From a checkpoint of a small image deblurring model: 48-pixel images, arch dncnn.
Rows from block 2 of a small image deblurring model, named by matrix and row number. Each number is 50 + 12 x the weight over its row's rms, rounded and kept within 0 to 99. All counts start at 0.
After each channel's rows are labels from the 100 images, of 14976, where the channel reaches its highest value: "colour at peak" is the nearest of a few named colours to the mean colour under the peak; "responds to" is what is common among them. Only what is clearly more common there than usual is listed. The data: cartoon faces.
# conv: 3x3 conv (model.blocks.2.conv.weight, 96x96x3x3, each kernel summed), inputs 0-95

conv.57:58 52 51 49 69 50 44 49 51 37 71 48 35 47 63 35 54 23 53 75 65 38 66 39 79 42 50 57 71 73 45 36 52 55 51 33 56 63 58 60 48 47 51 55 44 50 74 44 41 50 39 53 43 30 33 73 41 67 42 46 65 57 57 52 39 50 51 72 61 54 44 42 52 45 44 43 49 53 26 47 39 65 69 71 57 41 35 33 54 43 26 58 47 49 54 55
colour at peak: red
responds to: red hair; teal face

conv.76:52 44 76 58 50 41 54 60 70 70 48 56 52 40 54 56 61 26 50 71 42 62 47 47 35 60 63 44 47 43 37 57 47 46 65 76 35 77 53 69 73 45 36 52 61 42 63 38 53 49 45 46 52 47 32 33 54 50 49 70 45 49 56 39 34 47 63 48 43 23 52 46 61 33 56 55 68 71 38 42 57 50 27 56 66 31 35 53 56 42 30 53 39 45 41 54
colour at peak: orange
responds to: blue face; beard

conv.62:56 45 37 34 51 37 38 63 75 71 48 52 49 31 39 61 60 50 41 63 48 57 38 34 27 40 61 59 40 56 45 45 43 53 60 61 54 80 49 51 62 54 40 58 26 58 59 58 39 56 48 60 73 49 37 49 40 61 46 57 48 52 19 42 44 60 43 52 53 39 87 57 48 65 43 65 54 37 32 51 35 49 53 61 59 62 41 40 44 50 21 54 37 55 53 38
colour at peak: yellow
responds to: yellow hair; earrings

conv.5:42 41 52 52 53 39 50 45 57 62 64 41 48 46 46 42 63 54 45 47 51 46 67 44 54 49 42 60 40 44 59 16 50 50 30 58 29 37 53 47 35 64 50 57 56 39 68 70 61 55 64 67 57 72 34 47 57 00 46 56 53 66 68 55 55 38 68 32 44 45 55 57 51 57 46 30 51 44 52 41 40 52 59 56 46 32 36 42 63 77 51 62 36 44 43 56
colour at peak: green
responds to: green hair

conv.68:51 45 48 60 79 53 38 55 45 47 57 62 51 39 62 43 46 35 34 37 16 39 65 61 52 81 39 34 59 57 48 57 42 45 53 53 71 62 52 70 45 41 63 50 48 65 59 41 67 60 72 63 49 54 63 52 67 52 53 48 46 26 44 66 25 46 43 50 48 54 46 33 59 37 60 54 57 50 82 58 51 63 43 41 48 64 65 48 45 34 47 50 58 49 70 53
colour at peak: black
responds to: looking right; surprised

conv.95:45 71 65 60 50 39 43 51 47 57 68 65 53 55 37 53 46 65 62 51 60 53 31 49 47 54 48 41 48 38 57 57 55 60 76 61 54 64 62 60 42 22 49 46 60 62 44 28 49 55 54 33 39 71 57 44 23 48 79 32 40 62 73 27 47 54 44 35 44 38 48 51 37 65 63 48 64 59 47 60 58 43 48 52 53 72 36 62 30 45 49 47 64 64 28 50
colour at peak: cyan; green
responds to: red hair

conv.58:42 60 48 57 42 57 75 64 56 72 56 57 49 56 49 41 41 63 43 30 41 50 62 74 48 39 51 29 41 42 43 44 68 32 43 38 64 53 41 52 29 63 57 33 39 41 74 45 68 57 34 50 43 43 67 69 62 58 46 42 61 50 59 35 58 36 34 52 54 51 40 55 73 44 47 44 49 35 71 49 50 65 37 41 31 70 74 56 57 49 44 57 27 58 45 54
colour at peak: white; yellow
responds to: glasses; purple face

conv.64:51 52 39 45 41 61 59 46 40 51 43 49 55 40 59 52 54 78 71 33 42 50 54 49 60 63 66 45 55 66 51 60 62 59 46 35 36 74 39 48 56 42 72 56 52 52 46 54 74 33 54 47 47 55 63 65 58 36 59 45 40 49 47 41 32 60 60 37 45 56 33 58 62 57 42 30 41 38 81 54 61 44 68 47 27 49 64 52 68 47 49 23 57 61 18 59
colour at peak: black
responds to: surprised; glasses

conv.78:49 48 55 60 50 51 31 52 56 52 50 59 56 64 52 56 56 38 39 56 34 49 18 37 58 39 68 50 59 46 32 55 43 40 81 62 56 57 42 33 64 50 53 56 48 50 57 54 60 38 55 47 30 49 47 58 25 47 48 55 40 64 57 48 38 73 38 38 53 40 49 63 68 51 52 72 37 53 70 53 38 47 61 34 43 78 67 51 36 21 58 62 56 58 21 48
colour at peak: purple
responds to: green face; purple hair

conv.81:29 48 51 44 39 59 58 39 74 40 57 66 48 53 44 69 31 51 63 53 37 59 46 44 49 34 48 42 24 53 54 51 65 18 46 45 40 38 58 49 31 51 49 51 54 47 48 43 64 48 48 49 42 65 28 55 54 56 55 24 52 40 26 43 29 43 42 43 34 55 49 54 24 49 50 65 42 57 50 50 37 44 43 33 34 51 48 81 38 57 54 62 59 32 74 38
colour at peak: white
responds to: glasses; surprised

conv.65:41 59 82 67 63 68 63 64 30 48 46 41 56 31 52 56 46 44 56 55 50 61 53 50 61 47 58 49 76 41 51 34 47 46 35 22 42 61 59 58 51 40 63 45 59 53 55 53 52 37 44 61 06 51 70 57 63 39 47 36 63 51 52 60 56 49 45 48 51 43 39 53 49 40 47 43 23 54 58 31 59 46 22 42 49 28 58 56 54 57 67 37 58 49 36 51
colour at peak: blue
responds to: yellow hair; blue hair

conv.8:71 45 52 65 66 37 59 52 36 62 51 81 56 48 42 47 46 22 56 63 25 70 54 55 40 38 57 35 65 45 64 54 33 41 58 51 52 51 49 47 54 50 46 42 58 29 19 63 60 26 55 55 39 42 60 40 55 67 33 31 44 39 38 55 44 47 55 62 58 45 53 32 66 41 47 60 59 63 41 45 58 43 45 52 54 56 44 45 38 20 52 57 46 60 69 35
colour at peak: pink
responds to: glasses; surprised

conv.10:27 39 47 35 50 53 52 66 63 50 42 53 47 73 62 49 42 55 38 40 18 61 37 52 50 56 59 42 32 35 31 70 49 23 48 45 45 61 47 51 42 50 46 56 41 35 55 82 58 49 36 64 43 55 53 61 65 46 55 35 42 19 50 63 22 64 30 42 54 67 43 50 55 63 43 54 62 33 46 40 44 37 59 42 59 62 58 47 52 55 67 48 57 49 65 55
colour at peak: black
responds to: surprised

conv.52:22 52 38 45 47 61 62 50 47 12 50 43 58 49 51 59 54 41 49 79 53 47 28 61 54 39 40 49 43 55 63 44 52 41 56 67 59 25 47 53 61 55 58 73 45 73 42 41 48 53 37 48 51 60 70 50 34 54 32 46 58 49 48 66 67 49 43 31 46 73 50 52 37 26 49 37 50 48 54 57 51 53 65 22 39 54 34 48 61 28 58 37 60 42 50 45
colour at peak: yellow; orange
responds to: blue face; yellow hair

conv.28:38 41 43 45 44 53 56 45 46 60 37 46 99 59 25 52 35 50 51 51 48 68 39 59 56 55 42 48 56 47 38 49 41 49 41 60 48 43 45 46 56 62 34 53 50 41 27 48 51 39 41 48 47 55 72 51 76 47 41 52 53 51 55 52 40 61 50 65 44 34 38 58 50 24 47 54 55 37 27 50 53 57 41 83 40 63 51 54 61 64 64 61 45 58 51 32
colour at peak: cyan
responds to: red hair; teal face; long hair

conv.43:54 47 53 55 48 48 52 68 62 55 52 66 59 53 47 50 57 66 35 50 39 70 88 67 36 64 38 58 36 41 42 50 38 59 59 42 57 51 52 82 45 62 42 37 53 45 59 45 53 70 58 42 59 39 45 46 66 59 61 42 60 41 44 45 48 44 50 80 53 59 51 30 44 64 53 46 55 67 46 54 35 47 49 58 62 46 54 48 60 78 27 70 50 40 77 28
colour at peak: yellow
responds to: yellow hair; blue hair; crown

conv.66:56 40 63 71 61 46 45 42 53 54 46 49 56 49 50 41 41 65 00 42 40 37 42 45 42 52 67 39 52 51 42 62 52 35 67 53 76 44 21 62 61 41 46 52 68 58 39 55 58 55 54 61 69 59 32 33 32 45 59 72 51 55 66 45 64 44 49 38 63 40 47 72 44 62 46 40 54 30 56 64 59 51 60 51 37 59 53 47 45 39 42 56 60 63 39 45
colour at peak: green
responds to: red hair

conv.72:57 52 42 40 37 63 52 52 45 40 37 52 57 52 49 58 36 45 61 58 67 52 43 51 47 51 41 55 63 54 49 65 48 54 73 51 61 55 68 68 62 21 61 53 42 61 44 36 39 46 52 28 33 24 59 59 27 83 54 41 44 40 47 45 29 61 44 51 55 64 42 54 54 32 34 63 47 66 45 56 60 45 51 39 48 66 55 56 08 37 60 45 67 56 59 50
colour at peak: red
responds to: red hair; green face

conv.12:49 48 22 54 26 63 42 72 52 57 56 53 48 36 45 64 42 62 58 50 40 76 40 44 50 55 55 56 53 49 53 51 61 51 47 58 40 63 41 35 36 40 45 54 51 69 45 67 62 32 50 44 62 64 62 61 33 51 39 37 31 52 37 53 51 60 38 30 40 43 43 76 53 52 39 52 45 44 70 42 31 18 61 37 34 34 76 42 49 48 68 40 58 42 39 60
colour at peak: blue; cyan
responds to: blue face; orange hair; blue hair

conv.82:73 36 32 43 55 60 63 45 23 57 51 19 54 53 54 50 61 58 60 43 72 57 41 53 55 65 51 61 63 50 49 56 45 83 42 44 37 44 76 57 59 43 48 44 43 58 45 67 31 47 44 26 37 47 41 52 65 44 50 43 51 64 50 38 57 59 61 60 56 46 47 26 57 38 47 52 35 51 42 35 47 46 63 51 44 42 59 21 44 75 53 44 41 47 24 46
colour at peak: black
responds to: surprised

conv.77:53 43 70 70 48 40 43 60 51 41 57 44 49 32 54 50 48 38 45 52 52 70 39 38 58 57 67 57 50 31 40 54 43 39 64 49 56 49 40 22 56 78 51 61 67 49 27 41 64 68 54 50 38 31 31 44 57 58 58 62 38 61 51 50 59 66 47 60 43 30 59 42 66 64 55 50 54 66 59 25 56 44 49 51 55 50 78 42 49 53 18 56 52 59 26 43
colour at peak: brown
responds to: blue hair; pointed hat

conv.75:47 58 58 41 54 35 62 24 64 46 46 54 42 57 37 59 38 51 59 40 31 49 57 41 64 67 22 46 59 53 28 37 28 29 40 23 54 45 58 44 28 69 60 41 30 54 51 39 64 43 51 52 61 31 48 65 47 55 60 50 54 51 43 44 46 64 41 71 66 54 51 46 16 64 55 36 50 58 49 37 50 57 68 31 40 60 42 58 65 61 56 46 46 48 59 43
colour at peak: cyan
responds to: red hair

conv.41:43 50 44 56 31 57 45 42 55 58 55 49 59 52 36 52 57 62 51 54 64 45 66 47 45 47 20 64 50 45 52 46 50 58 41 50 48 48 55 99 46 02 50 43 32 48 76 58 29 59 40 53 60 60 49 52 45 44 52 48 56 32 54 57 39 52 52 43 51 52 49 46 52 39 48 48 45 33 34 55 52 52 59 40 59 57 49 58 57 71 52 50 42 30 69 58
colour at peak: blue
responds to: blue face; yellow hair; orange hair

conv.11:38 43 04 32 50 51 40 37 59 45 43 54 38 53 49 58 58 49 45 68 60 57 42 46 41 43 35 57 42 50 48 46 50 51 61 54 56 49 56 00 53 79 68 65 15 39 62 62 53 59 50 37 51 52 38 49 57 46 41 57 47 50 46 49 67 69 50 52 44 59 50 58 44 44 58 49 44 41 62 59 56 48 58 63 52 63 58 57 33 49 62 45 51 33 66 53
colour at peak: orange
responds to: orange hair; blue face

conv.53:64 61 45 58 49 66 44 40 49 30 56 48 37 48 52 47 49 38 43 29 41 32 50 30 64 53 66 55 52 52 30 79 69 59 58 53 59 35 52 43 37 43 62 30 59 60 48 49 70 48 42 52 52 40 50 54 54 51 45 74 53 51 47 38 39 40 46 56 52 66 33 40 42 58 51 59 34 38 45 74 43 52 44 44 62 56 60 44 16 38 62 46 67 58 61 90
colour at peak: purple
responds to: green face; green hair; purple hair

conv.26:49 46 33 36 53 63 46 53 40 48 40 69 40 60 54 33 52 47 62 19 64 28 39 59 36 53 49 53 42 62 58 55 53 36 47 49 54 42 48 48 11 49 55 47 73 74 23 51 50 76 31 36 52 66 75 63 53 55 64 52 59 52 61 55 35 37 53 47 61 62 46 57 64 70 70 32 46 58 41 41 65 62 56 54 58 50 47 49 55 49 39 51 55 49 58 60
colour at peak: brown; black
responds to: pointed hat

conv.70:49 51 50 56 43 34 65 48 53 53 56 59 32 38 64 21 34 58 46 21 48 39 50 51 56 51 50 64 39 43 57 58 20 50 52 50 45 19 57 58 43 60 43 28 56 44 43 72 52 52 46 66 70 54 50 44 57 48 79 49 46 62 56 46 55 63 49 62 38 51 51 54 29 84 54 65 58 53 64 33 56 26 53 54 44 71 57 55 55 56 42 53 53 47 29 42
colour at peak: pink; white
responds to: glasses; pink face

conv.4:44 41 12 23 50 50 48 18 55 54 49 31 45 55 37 46 61 56 33 40 70 48 43 42 60 44 26 59 59 48 47 60 51 75 58 55 63 50 55 39 53 59 53 62 32 54 43 62 35 63 61 33 83 59 38 56 47 55 44 62 46 58 55 50 60 64 43 49 58 71 48 50 50 50 63 46 60 17 46 61 47 62 65 46 48 51 48 43 39 34 50 60 49 41 62 43
colour at peak: black
responds to: surprised

conv.24:47 45 39 48 55 48 56 63 57 41 57 51 42 39 55 41 55 43 47 57 35 53 48 42 64 51 65 41 47 46 55 47 52 63 56 50 46 50 51 00 44 99 57 54 48 56 40 59 52 27 50 56 46 49 59 45 61 46 27 34 49 60 43 45 57 43 51 42 37 57 52 44 39 51 56 41 49 62 56 46 44 52 48 55 49 41 57 40 56 50 53 46 58 65 33 51
colour at peak: orange; red
responds to: orange face; blue hair; crown